{"arch": "vit", "model": "image classifier", "dataset": "close-ups of made-up surfaces with and without defects", "train_examples": 203450, "image_size": 48, "crop_scale_min": 1, "horizontal_flip": true, "translate": 0.12, "targets": ["defect"], "num_classes": 9, "norm": "layernorm", "norm_position": "pre", "hidden_act": "gelu", "head_dim": 64, "fused_qkv": true, "bias": "all", "qk_norm": false, "parallel_block": false, "moe": "soft", "drop_path": 0.15, "num_experts": 16, "moe_every": 1, "expert_mlp_ratio": 0.5, "slots_per_expert": 1, "shared_expert": false, "patch_size": [6, 6], "layers": 12, "width": 320, "positions": "learned", "pooling": "class_token", "label_smoothing": 0.2, "loss": "cross_entropy", "head_dropout": 0.2, "residual_init": "scaled_by_depth", "optimizer": "soap", "beta2": 0.99, "learning_rate": 0.0015, "beta1": 0.95, "shampoo_beta": 0.99, "eps": 1e-08, "precondition_frequency": 25, "max_precond_dim": 1024, "one_sided": false, "adamw_lr_other_params": 0.0027, "cautious_weight_decay": true, "ema_decay": 0.99, "max_steps": 18200, "batch_size": 64, "epochs": 5.7, "lr_schedule": "linear", "final_lr_fraction": 0, "warmup_steps": 910, "weight_decay": 0.3, "adamw_weight_decay_other_params": 0.05}
Rows from block 7 of a small image classifier, named by matrix and row number. Rows with one number within an expert belong to one neuron, the router's apart. Each number is 128 + 32 x the weight over its row's rms, rounded and kept within 0 to 255. All counts start at 0. Numbers have three digits each.
Before each expert's rows are labels from the 100 images, of 14976, where the router gives the expert most weight on average: "strongest on" is what is common among them; "patch colour" is the nearest of a few named colours to the mean colour under the peak. Only what is clearly more common there than usual is listed. The data: close-ups of made-up surfaces with and without defects. In brackets: how many of the 100, against the usual share in percent.
# router: slot weights (model.blocks.7.mlp.router.weight, 16x320, trained with AdamW), inputs 160-239
# up: expert up (model.blocks.7.mlp.up, 16x160x320), inputs 160-239
# down: expert down (model.blocks.7.mlp.down, 16x320x160, transposed), outputs 160-239

# expert 11
strongest on: crack (73 vs 11.4); leather (38 vs 11.4)
patch colour: brown (68 vs 26.7)
router.11:081070126152114111161142134150068102123105125155101153140106133158128175105173086159201203076117127105163164129151150144110118129092046100164193131111091166120115145107103078118100158140092175091100086152098122127098117078092051091130101070
up.0:173065120125088100135111107119123125127139145142140130113105117126152111134122087202160149104068203081146105139180154126115094088077172122161081139206170154029073163110057122082184168142125092119121165162154141153131121082112129129111157108
down.0:171165134145181167149205075159174133146111129155108121154206074079143152163162159125155122127146152106159103160094155073087167109103161140095083144110113130154106128106099083140146173076097167140132171125103069130191171112105170098142140152
up.1:093104055143156065126137141093156128082066103159101110067196162139138143090151150118118129169177141112084129177138116170112148082094126120097142108153145092167164145120136109155153074148116158147124078137145143086139103099172116169167138109
down.1:163078199171128114097104194143153140103126156157126103071123126087073175137154142132128103132115156070162087113132152015116137119129074096078172147115117166083125126165169080178070102122118107092108156119113141110099146113117139166146197145
up.2:123102099146122099084198218138142162091149135128131134111141088064139136166123116129152159153166140153198155155134139138129117128152125094063220166171143107099141174095111129174134135125090134084103122122141111125127135097115100134033175139
down.2:101205109088160042139137150115149146163142107115183115214110088108123128115138177103115122144178102095160132163106136117170114043138148077144114088065138112101096111190149089111130124149140096126117113117051106105156154121117140143071127124
up.3:120156100121087142193082130114099144085132132117099118092115083183110111127206139137130154080092218158147103170121170186107175112096048174121193084107128112094151100138148177139143112080142181135141160126124078123073137068139166154131147152
down.3:123087150107198163127196101162103114139102058197153178138157096176143173196069070142099085137125141141098137118168127155094139139106144121182091170123178088145136155131130092183117124151125151095124111100122151118139111167142094170137120130
up.4:109090136105054142103130129124128123123155107143127141111149160145120123156132137107105127213120165155138141178051145081118116104184128118138132144099123149083130130128090114142153084113088133186132131154144173098118136175136124137138164138
down.4:095138156103099170211148148153073130180130096195132082073161054132153079113122112167100089113133173146160150113087114101123130133067166119144123119163095140108206136149185119128089094147136167110154112108182118081154104038149060118142104140
up.5:155123083145162102243180100090126156131148175103096130119168155147085095123103125084152098157163090185168089150069117143078150149124149105073094154097176110055142161121147161148080094159128144127110104107081131080107143148082151097062157156
down.5:112140161132158147139109119117068124159160111171120088124075150165141149123184150106143128102125097116144141111100155102110110148085174092168164090120146127154123135139155154083106100084125124069182151148107161138120139088108101119144156140
up.6:106126104089116151113111114113131151153104138128104130172169090166102137118082128120131142134064125085129131132133132110181180088167107129126113177107125096047124109119148145142175155180103141115122148112127171122100129089136132113106189127
down.6:165095121110050125154111097115134108188090128161142143133173043123140100153207116166203172137161148204118106120119144156154102134079112100144183143125135149090137167122119103110072121201131172116075054086181086162165131144155126144111086121
up.7:158137108139025182099106086178117126092148118127127124101166152128125138151068146130147161171093142152158144186137127095105120178126190162151139061103134121147158098125146099145185064125150134115119203153121075143129163095154142158124113098
down.7:105112090064153144130144097149090116096136106193170158140128146132120097115139098099140080140165183132073138116176104115139128151166135146152151023160120135098139102111165157105202077150105148086154100153098146153164137132150167168082087086
up.8:164154172135110071081176104153189160118115140101123111136112151093139118108060164200096114119114221146123114155118112097128159119112122100131089171105100107136057131119040132133133114139088105140074109123112121130133121118076149175080099182
down.8:074130131082122119151175140171172090147108078127155114132152097148156136085074093109135094122113129133182136092144116161156154097153161154121114107145154151140178122170127130110060131121066137124130174158182093107128168145120133117086156107
up.9:161163180120118124202196129211095089075121087134167114170153112161163145191131142182176086110147124145150127121144157156129152140143155106088141057126092106152078138142167167100168157164076112143121104162085145166102086176137146144163096182
down.9:096190072207130192175101161110157119118114156173107102159118137066142135182071073098183109110054096153161108175139142147154187099112171115172122106065117087094111177108112180137103130107133122169134131081127155123124146165083127099128145125
up.10:103083166144169134145078078159098133131142099152145116149123167119165161090116169116137143145093139159199138085115122186131121213150124082070175093166099082123089141131111127127082139085157157106060174165146155079166138167112223168128167133
down.10:119121086108109109142175185144112080195073118102141134174155117168076107085128119103134101139119099106087126141096086128170106133148086127159104171114169104155123128137091161099125118138128104100090190125166043044135187146143120049110101155
up.11:142146149102100111138185128098078104169146094210118148105103169112127150122115154095159122133086075098133098089158142115076154129110101177142115125096105121163118119133073114122106096143090082197144118164096150108118108085133152077158161114
down.11:157180157150099076096143141151153116119071141161144096124191148125147131131165196137128107119131092167080180135174150113139140082095149120116138159158112135129154138046113141147094190197156095140176131145104125171078086159122057143115106109
up.12:110105170132112122152085145116068149125149080131137105105131158188154122217136136153084115076121143169141148081229157143097095132138127094121099126194110129139067140084160129114089140110116143118055187121151134112140060156118058116137131109
down.12:134123124126183170143126136109139142147124118137153108157130056088105142145119183134143182126198075147139134111104153181103145155148088144078097130172112136190143126055112131124125116066129130126132069115165123117168100121145079099131148098
up.13:127077089133115071184187148092132104159132152155094152133106112135075169121111142144156168144164182113154108173031104143072086109079096130099181082169152095087142178139097142184161165119153166161105120131123117136114124164205130154135128137
down.13:167078134123150106182152125123084175118113079121135132089126133131162140119114169111129105137154141151118122158121190128185120149125150069116099104138129115145078094169138141148111089154133141152137134062143151106150174144148111163085151125

# expert 8
strongest on: stain (100 vs 11.1); circuit traces (45 vs 10.5)
patch colour: green (45 vs 12.6)
router.8:133074141189185167112099078131156129110170135101159117087127189079133156132198127079069120138120182137149129168095138121083108114100140120102152149140142123183111177140094070137083098133116108106164188091159115158186143161139118150168087131
up.0:158139189096172099131118174161125121126143104130113152085045124116131095102125144084126160140153063142144159121099111129110146174130146148079115081111112080114131145112117120141135111091123128151057174158120122130125119132121124170184154175
down.0:124095167086142121135161116105127116130127138093108183161113098167148112160137138133111150125161179107107022107118129141124095146122115109153163078155169109147190134087122096117108115141094154040107139125129157125153151148106127087156095111
up.1:132132125160156116128144130132205119091151131102102130103153078167128129140174141147102048096075116148060112167135131093145134144190134155113047155176144154173109062109152106121165155170124119157202085129135161149163145136088078120161136083
down.1:078163109151076136176112103176150111184109078173062165163136104101119086091082149079166093070119117190148119129175117118176136182089111116099158145077076127128098157146050114134089087130122147134105101135161144104090141140072107176214080138
up.2:099091146144160148090129096144154186104133114108133152135159145141206126110148160135074087126169026149160088182086115135093162136115122144072152087142123074143147111180088165106104141154147109057186118154180096159107111147121139098126111193
down.2:158191104107146097161109162059131105127165188120183125141089112097094124142096186131147133138102142061175120091147143127165136085130117145106097180131164181102095147121134154160135064109114137165149145167077154124115183067098179126142128127
up.3:071113153092096126132181150062120116145103097091138117158107198157066144129135147077116189050154096142087142220074085250131161129161119077099213103136104132123144156140105145132151171160112117090116044127062082075176151140144072151093204124
down.3:107093218159066133115075090080098180138192158112147118137115077194171118127142147147131073154119092168108079062183097153185162083080077119126090164148076099119118113143145130153105109105109166115139135090182073129156192135080097110160130116
up.4:118086106172124163091190091138156143086107093069132124056151080184129080133110153102123076145119039119183139136109179096112123159070113167128099091135151084160076126189111151090126087144128165156099079192183095090078115086115100099133116113
down.4:135152097146129142159123186108194122069137163131124122139035134145122084121128143134144070121148098113141143109120070118156110113124062105173152128096132132169103139179139146115179104160121168092135134127126126078052098145116124128145133123
up.5:116114072109197083107204119112083088076087171183109124146053091099104143143135123120123139128155122113157140154150077118098132130103089159164178181147109141134078123097149120185092121148113108088149113103113065187093167158102068161085066141
down.5:159165138114143126138093129130154082126153177117102156116114141087158108107076074107073121136150146093166076176083137125104108210114168079110170114126121120175124105150109130119076122104070103109088173095126142129168090115156161138140113093
up.6:102112149142140073151110121151145157110164065052108127073149156071127154125143118116105120168114126113169230136195087154091112125110174166106153127092118065141124163138095120175166131116145179128067086107166104094057099110129143131156182126
down.6:210111147124136105173111162162152100124143173116133110149139123121148107131142111129141144110116140079146129103061116055115143124121099156055083127171142124085155103121121114141121101171156168138072127116150145150144080123104212119080126152
up.7:113178123113172082155124120126196131156082079192079106101132154120110160131100069139099118162167126112115178148164129121140103116128170129078071177079150137098161086133140145125149087114144120201175147128127123152138109127100075125123116094
down.7:100136060128113065110088132119118114109087106142056113125084129104124119160081149067110140139106154110159170110182118132104114115111128071152235146190142101126030123175152171120104118120142145151152116116114188082154098083070079159194161184
up.8:125117178122140145164119109091071091102120112164150147122133081126124123133120082156158196125171145127117136128109168011129170131141173142063058086117151161091081114152112147106195154144080149197073130139114186135162166140133139118139139088
down.8:171120152126151129125167161110149067092084133093146127119092177148142123133144103192128144111148095105108231171170137089149124146076047104144125125116111136115062192155077120129100180104109154129158069147177130109159157159124135133163149137
up.9:155119101165159106173127047116152121094158146094122113141089169118092126125121102093159109117125122112123120103104132133135095137109115168115104118140107163120138174171154165158071104081114132153147133104097152147150127170121131155100118134
down.9:134100100119153121152190114132145095087051133131110139039138092077123120125151140165141122152086089149125105090102135129063177143114083181109116098104086094181138116063142114097069164184143069148129164137201098130165139125096137139093109128
up.10:156153159190139122134092056206130118126100090157166094088161183112142173109098165137125153109134091127076105144226168139102151120160147092179085077120125106162123141155150145131084153087161086142095129086128076077186141176114178119083137133
down.10:174110126114166106146123121094153131117149152119176131149130055141149135157136073160141096122170138214103148108168087105122070145139127143109122148076160140077134133091121142138150120139102126130108153115062074115128058119113167098120142123
up.11:127096220188146136069091186147097174107135132210145092084151145075120139130146131179155132143159183104146140207109156139102115131213094111106120091101155128130163130119089111148152115151150137152196196128165173165173137169125171182122141164
down.11:164116094157116129123157117103145118118139125120130084148121194137139063150086135096101145132155055124109127124110112114153169142102103100172094143107122130125101139118104091168050124129143150123112178159114128137109129125096136134141140146
up.12:116120123098178146140127114131082127143149125169155114087136156100147129154103145119127119140129132123116129099143096082089162133137124123067079183184142145118111097100178084187090143118101210097132112163133143173175087119143112142148150143
down.12:146093092107090081091124116133122145053099083148088097127223123127070104111118142134113161122103073183150138146112219160122131144126125131159203102132110121155123120069121174090108111136168174103172100134161124109145155181086155131098153119
up.13:119115115159066119099122096102131115033128097154144129130124172080146173128170164084158139097178162097156094163180102153126145053171150150168188133159081084130111183124070115129077141135120214090157108065123133130115173119117129130081138174
down.13:198138113070174186120195157147167111120155129182152128098113118131074117084123117130110094142111118154082128162138131106112138112131063133095150149203160134116140125128127138117131128188154120054080095146099113126099039111122180133154127103

# expert 15
strongest on: leather (85 vs 11.4); no defect (75 vs 11); defect: none (75 vs 11)
patch colour: brown (97 vs 26.7)
router.15:109101162121091090155097113163130088089075140093086140145079069186145143083107116137113126155102096103140193086147163184109108126068101096094210095101121051176135156121101180163159125137161118084123065121124155147072076174078157102089104119
up.0:192126143133118134137119057109062076158145083149146125104132106130144141133170195090156096134107123095082128119131153170081055148176169186119137179131126134163143121115128145129130135130104072120119118091125086137118097109145159135178089166
down.0:046142116120136151148139123136151128155145143099085144133144137102085106107128116136131175096161047093143091136116016138171133130103104121103162149118128120148089153172150099134139091183120158061134021156201125140108056119122131116114156100
up.1:121176117157121145119122166107129128121160163133122108161091163154103166140121091077158128143186173120141171145098068114174123112133115132155064135134122128080084146116144060102119092090129139151112158120128145112088125125158106179137116108
down.1:172147105165150138186104149115073176118161119112127147112109116129129083126146131113084114152110141118168174097149126155102117192157127105129167126148142143163137110117138134177187136123125152153153120080142135174128125176130162119102187100
up.2:185134100142136116101099139043155117146084130109132116145152157131179126139119115094114109172157113206090152111150154105152086215149112152146153107157108135186170160091112163143125092125133203133089162096115154131139163136129124111119127064
down.2:110165092076105110140097142110133059093103088155105125127106060129128068091214122069148103158125147182188090166154092116130116114098124147100111057108122153079093156121113096143120059105148121136114093100118109098106088169111064121186188140
up.3:086127240173119135114134134158146095104074130132145166103116048198167174116203120143075117146072172109162132149128126120151120116149118133161129125130161110184091104119095149116113147124125181117110153109091130143181170144147204085171123091
down.3:074078102104137113157120120097126117142121113125160147104080114125098207145163157167111145136174075086164166122073139131104096132114122120136091153120148133141144154156133119176069132182176093117101162124156132135147155188122148129111131149
up.4:148158126104170140118174138114109171104119098127154157117146156050175125079103085134181123074133183096146181115167159105101129156081090103150128151057130081150182137167127104120147146085093129152153132138140142149094120091094132110096123149
down.4:124096104146153147188115103125137088164060110044058121187137146170155176156154108110134092105167130168107136094091118126106145141124173129117097098130125149132120142124126183162066157133126107135097195144121111131157155136163123061126134170
up.5:132079121067138093102118084162132162097144090161097142174060114167131148156091108148163154159104132116078119119136152123104080165112074128111154155191117103111108118127183131145136040125144121031155105117066114191101081148098121156080106160
down.5:104103084144118199153156130167093113109142104125112140119154143102086154065109101074109123094093111144119114109153125124086095154134149142145096104098116106117101121175107126133129131115159139163098127123156151098151116096145148131123121128
up.6:109114164157097173087129118139150113111143136089111107176166150114121118133050098145055129193159018086096118075133127128109087119129119134193097084165159130118174190147081123145083118125154127101074143092152082166137144125232147117131178168
down.6:088128121098181125171142143163095186112139130117180092143157137129089085160222119127125117125137144132091103167165109172148121070122144149121121082108138146127051155145117153141116127112083169067160061082089114118141083110116108135074090154
up.7:097124133094150138164095115143163097107151149074097129151111138183124100101130092128086038156145148096130121104110095103123122107122110136084173092185164073114106124151108146151094148143140125069146115198111154121151099127147137155149134141
down.7:133099137161111138151138066162127144099127173121198106080141108132158078173138102096112145083143110155163057126095089059139124185093147156157141054137106146134127086119132081140099174143147131053077148101146061117121169116140141070112071128
up.8:123188126142094123143139148192151101108118140152106107140152135145183104100103133124139144128138056053132088119095146158104116171113155116060110124204124164095078210114107147057109151095115165171125065100098141080062139126134166137066077155
down.8:098123150156165104093108110157102121167052146188140136119131138183099126156134167178137100142123161048134146157087087102083128063132123105150123164080066140137136123125151111198077122216154155094142119109069119128140136108203173113115177189
up.9:106135105140129133140168085101092138160096030118141144111069096142124181030160165069072099136145094133134143155091129131108050156117135121094119095114125115121101123120159058142102179123135143112121100133135157124123109134131127111081186135
down.9:145117128098117120102175137192094172120146146120122158148128173100128101100158109178144128104090148139116111180158141080074171141117172197186141100052078149150113144120132136167140100137156118127114118101174117103082119052148139164121119088
up.10:139123081158185139145173106139111199168169116127040131129118144107123129133132095076089153146152164184063182124093159133176129147141123163100141158116106106111148148214110156136102095148145118050114114171128112118216094112128083115127121142
down.10:067127118095102161143107145098125103167093153163103136150097140147090134149128121072097119058058127123138088127142162175185135118117161157126171163108143129129084119112121119176059092120114108091158172140163123110072165089122121114172120090
up.11:140149156156104108112119118140115147110088113154112086100169142136115101111104134090136114171089131121143111095090125075160166129059089117134131111163103158150116115128086081117171125122103133165160173144121182132061128110121111099093162103
down.11:073132174150060142125141144128121095080123090151093121126133146144106113102176044124174091103091116205148100122107149165154196123141129122146121173096114124157175155133125156152120086102142142141041044102135117117042151126119104140079144097
up.12:115135098095122095183133109146123143115097136113141104159124161155117085166145127119114129145118154109089157114138189019190058146082138072105176166126212083101156086149093147056143187139139135126114115138114164121100125147147124107158097125
down.12:126124178103238156195135136072139110106095157120082101150162111115184184124128131077162098121125121173160165127200123111152159081165142167114078121092089146133094159141114113162133120123111101115177160136156067111124117113128133118077164138
up.13:097133118145152110126183140113114124103114108161147085124152105125174113163121112214100133083149101157067134114080103133111116130157116088171105138115118134165123154150142120155088163105086186186127157106094068124079115158168182128108127182
down.13:134156138154160116082122116164143155098176099120120139103152114128171146134137149081108085179138058166151144086123077153120154130123139117073176170126108129113108121160124181100103128146156061166163086092174103159126099113116129125118173062

# expert 6
strongest on: no defect (100 vs 11); defect: none (100 vs 11); woven cloth (44 vs 11.5); circuit traces (28 vs 10.5)
patch colour: green (30 vs 12.6)
router.6:134125106102134146184152156161128122120168201085075127096132146157094180104153161109134119129107097144103117134092128077132122143158080140107099135096138083082114092143116121135177123173087124145123140109102085127149120069106141164127068159
up.0:123130040117132078107189135175154122118117134139149139154136146174148149165177146067116166090049160094104120076145165139141078160141135110146100160175121139095085191126108187123111128122149131091149146095135147162099141105117119126161146136
down.0:139150113119103107174102131094081157156115118108101160149120143152115142101102109133105149112122123090124082112165127094167121101119134110130108162129189131113150069118129045135138161091148187147052130139077172139149123115132153098148151208
up.1:110140159131139134118145127100160118064158161120103167134061109160153075122149132104139121072126157126139117147110093112100136125138066134154123137146088140123089145116096132172097107171109128088133192139140125137091181114195110114116136132
down.1:100112134073130084117092116130124125109161134119138140093106071143060114144137098135114092095130071163127103148160092098067087101105134152099154198132125130155138140117121205195093213158139076137151100113135111175125147044128127153108114133
up.2:125137113134119105062076120141163174209101158160111107138127102076073119117155126114113102119125119044173125168129148153140150142110170132153145106117104091165139129162114132147173062146107105149174132136123137136072130151117124111115107085
down.2:098105072189150155075143118165143112110105142042098129137072115171107106172089113143140170102155173111095163189192164149131080167110151127105184137154064140152128110151100105135155161161123179141119145130099101209154119176110139181126099079
up.3:137098156106113115182163203163170109070167188126146105094151147161168159084082128120125087204122107165131066164087106142125134098206132133087114101119124162117139087135089103094137114124147096124125137102102145167147122209203152155109163115
down.3:078115096135125105076106194118126106146131196111111122143147134116190120111108099174155192115139097240109173145138127095155133088111119108137134166180097130110100100097120135108214158163158165123122125161216155070067123094144186139117177131
up.4:125109085128090099159106120119133143153117034146121147113124184093131171120105076099111082159059107155144123134125092123120163098122120158116076150154149148150137090138119149125136159124116095100150207164140135092136131123117148131078156183
down.4:196120158117064065128147137118134139090163190135099095149075148136138132084167186129148089134144108091158111117096139157124160188160172067151205083099103118099157109108133128113140118150159121138151089147082171131153167139085118051144066146
up.5:142142095094133108094143094149122114145126188131179063115134144153087196140119089123115118106082212112157171164139123141125115142080114117101071095134124105126104222094110147155140144126120081140157160135159120084141147107151153160108161135
down.5:151140176150165166164168164130127118111179206136102152158177119081194092122141166149079111162179173170089102125117091190175099141090172161152126148122131119231122124153118107127149097126109106102123152124112108108127162204159101087173158153
up.6:133175037144100129116099109151101124129140115138142127187111156171080190145163178150135126115146134121138156125123131080085125107146096142182120140072193168103125102125113116139095181135105134193138165087139130079115078108120089141146093186
down.6:151127123181203146185195180181177109096161150156054135144154146074128132140142111173143157113084172087194169085154074124175127112157143167121189147114110109144106097130138177172118127147117127139077111117042133104159118170080139110121140198
up.7:128149096089108149087095096125163113147132112065162153109128118172113155107132148127145124159147156135105153153118165138138141150118142105139104128108131109175107168124178176127120114102099117167136154118098155145169162128082149103198149141
down.7:107144228123167197112109138117112126215105158152050164182031104112119102158097115102117166059127145110099096173172074136201151094190122168082142164141068171060149139097117156143152157159147160067131071101112162084161115113147096090191090125
up.8:135177189124120184097121154157049074124115093161162134109093107122122085139150158022132087141165161063141115123146100153162132123186153094133161167225107122144041103168130190116116152164157086095077146127124161101099128119098137137164121112
down.8:135132099114127163111112133120160153210118125131121128112151172135049132118157094203159115113104148129138162138139111122083130153165148126127019114130157183117138148149118164137120062084115122102132117117129058162176124128157120150081175137
up.9:111078031106048153119102107116170136092137184125043078091153173132125112122119096176143141119143126123157121154101104157150149138135117123068137093101110122126127091151128128166106163141080033114123106202146192127147161168174074103111061122
down.9:183100168106153134118132152119146105146138189157120102158185172094118152094157149150202134110160143165149155176124128096113096137110163076120121050105077120136084129090149121097141067112118120110138158108149073125104133134096175132089116163
up.10:173095148067129163147153127097087145137098107070142167162133137113140132186123165118092123110146099081113130119079154071161089138169129080119181108099092167129092153108101133116107090122148087084089138130087120152096117094209122129097086177
down.10:077104149098162132186091122131104114145088137110087102147142120101104126140135095097137148170176139132133128145123136124093146009130159118158115159186144121166154094115140127111124130189001131116097126077152125106142130100102106122131115096
up.11:134101105082161156166093174154090129140100121105117153091067156210141102121193139096110179135187093062058156145107140125142121092115087112150114151084200126144186125166159098112140162176169158151100115115097054120130134078148094088184063127
down.11:108118142159084165089153154115138125145125038082126149142138143163118163182137117101152099160101109121156103176207099148138153153162125153152066123148155146096158171123153183123132109138132161068129120162169066132080109118128147115143160103
up.12:137132186159125089123130117148075104109198058129120131126157160123152088103184139073173207084159121132154155096126170127135135119109103062090240143124091143143095201130183084129121137117112091141074159106150123171098114070070130109146105178
down.12:030128079172097144097107121163180129142151125124148134107118074162147065148135096123138131104131161122134141157149124118161149106123137200163109106088191169123128134121111120089138128111110094139142098142084157035086130125144126109158144111
up.13:063137148155127116102115069139120107133122130152109129154138138126104157115094166119107128118061113094200149063144159155173086175128162128087202092161117109119118099100152169136166132115126134118156106144150058124104089140138082121131123132
down.13:111089159092147089188074139159100127041098164115106172126115138122104077093142109154125082127151071152116110109110123157166116129156176193166104102170168131116124118102102130115110165118135085214101077126110169087148126093138133116108146174

# expert 1
strongest on: crack (60 vs 11.4); tiles (44 vs 11.2); wire mesh (30 vs 10.8)
patch colour: grey (62 vs 33.7)
router.1:107113160124086113148131136110090122110137170142126080205142052140100169067120137150118140114133121146171118172079087091162201073146134116135122175119106079093096136150107177091227135126172093139187103161194084098128149088172119089140151171
up.0:082124101140104122187151122151139132173146153131107100096064172138133098102080120162132184150170210111122153133134103097126106133188113153113105123125118081139091167076150184069147179068201107085169123098101129102165157077163169163195191146
down.0:107143165079141122143128142165146115135121140090092127092133121105143138163109092151143178130144161084133163133110164124133069122100156132108123102128143112086116113106121163131101100079138104155206197125105124122128124080125137122025130133
up.1:078083144125172085155128103125133134145147189087103129093120111103104141158123176099124158122112172141152140190169149148152072104140128138136144172110098098084132145128057142163049075139133135129114137159143157088100114150129123127075152137
down.1:076123093138174130105119141106116179139143104077083109136168141121114106127141102151170060146087135130128091146114120117093128105003089102124150140119176154145104126143125155092158127107159078127138084052103116118162202143127077169090104185
up.2:153177074122078107108114138133083120142149084100107127147146152152131134215092076117124129113133151106145158123133101144162122129189135159063052155138162180157142096109116096111138139101105152164125162146133136103064152175101126123148065168
down.2:086169141121101122175129168087146119154110152152153117083131052141123125102114206126114122121212183143158151134186156109181101087119122086160169176088109105088087084112150116171170101114157120156112133108172109107160144132105109098142173127
up.3:150142088107108127181141142130124142099184119103181092157142124123136117138099134127164133142073170080095135132162141188084136123202141155100110135100115160142141096078135075175069098161072125145173073175153106161119167060160123116148166185
down.3:091201157192121085140095138138079107139155121114060199097163138107086131139077189155108107108138142092166163119138140095104139123155169181115132124177144084122093129115076118165138092054138067135122152123144099124075140152134172138162064119
up.4:141166149092116133161088171149108125076152156137130133113116085135155162166072134090123126118112122105156140140151109078147117141126123145132174136085139102130129069137142121111096102113121134125076155133146063108169161125123148159123101135
down.4:109082135060118152184097140107097129170122080174115115129150159181052132149134127146197130119143185100139083171166097154164102147094141135097154124196154116126111049096122129146178104145175167118190152130139161141193144206140055183096126168
up.5:161095145168113069109120195190117096117132066079035125128154197105076154108137133111161156130169113133173114104142154138146139103093114115080075148071090174103171076121141043151255081134144127117155137141149143150144092170049064114100144158
down.5:112129097134086121115136124090128147106113173155092176088112112116076107143120133135158067090147128125113099110115102039207139161097123154121127123144149125151144102125127117146144077148082057169103163152210122107175173154103139096098126138
up.6:166155144124121074109153124168120089134120123061091140118145114129117092126097163112154023182141158211122144087138140132149098132124113107058110104163142146106155132124114130098097097115132150099173141133111086100094121157075138173095080123
down.6:117137126129153170113163104135190116132142110157148154139097101134089107145103207111114163171133119058132182125212130120165167124090160076136187134195116117152161070108177147210128109150111138093137087150133159145228143151100140096089152127
up.7:125136123155198105123147146138103167141112107123046113117139170148182128132196138176101145101147115119166143067118166160117134099097120149107109083090131102071103120131125094121178122133144158077131122114110143161094182094152138137121178146
down.7:152163062128138129146126178101129098119127175125147135174113113147068170083121190143133124171122144129068127130088111119119173044151077165156139218168107106088091085114123108176176142157124103132152131092139055239165084108121118163096107196
up.8:135174130076113201136148213047137080125125131114145185130089109170179130191145113167098177159116146145136136101159102160146113118155128117159131159126101192118075145091116096169121147170128099095118136092144131169157130087102131136113147098
down.8:178119188143120124102127102123129094091169059103161095118180153109104120105051175126125160146140170108154102129077145099105176151166137112146116100035167121109068093126167089161140125150152164155142096113087115139155163145191128078164054134
up.9:118136132120169074183100198154133149106108160150138130160149138135173141173124109057085047123117126172150143124123126086128119160113116136121139099103146114134169168153126137152150191127100176140143111108138142114096106157113125128112160150
down.9:179112118178087139151114105122140110139089092163131163121130111110103160139158099179117083163100040114189101157091129153122140138083164126151118133106087171147104129164137088130104164115131136090153123174135165172154145147190122122172111117
up.10:145148180128048140124112123126101107088176119121149082102130107189147158196083108158129088115129093122158065069143127146123076141102162148156111070122110123042190128104141132129121140134155153139112137079149147118144136127154156121114150133
down.10:098102144128174115088076116118194132085070164128122112134164096117126160043112150163138080132127080131075142202120096123109082122081132110137142070127152144140087121130110126175150085142158052148215141173117179140141194157096178101160144120
up.11:153114187174080124137109105059100106128109160138146134163118126082119116127166088109143212117108128139144122142127100121116183104131127138139097163129103119046064116080133097117105174143133106157122166116074093115138117148126139115121112119
down.11:067120146120110128127114149188157139126150096124062120128092168138166161175155071171156097174156124126163156135123139134122099118125121148093122122179143147136184118092131175116185186124080141096130177089117080124142186103071096186158117140
up.12:144183125094129086123119152140173136123104103107118140138148175132160161131127104140121072144155173156184132047080118103176126161085144151091084147123148095128135122130138104102170166111178101160090126165126082101091124169105125150076142150
down.12:114102142141066083125198133170208081108069113085102077153140147086109142103171074107151144101136117127107168087126061101135167121075147203095149146138155127120076119198111078089149124132102126148096139137111098111137146172100153126071104135
up.13:170122134122139124147138112125150097161101121158174120156108198095117136145173138143125116175132107107121122184156121123129138132060109144139132111109135120161083061180155161193118161091078195119144183115136167090151125056131188083155181162
down.13:135151066089097076050086124127118105135106153126133141192136103108168140116122173147126154095131074139148114116122146154070137108168102105140107154174127112172087115165155093095142096117130085158112091134179171135150176120066127214139147177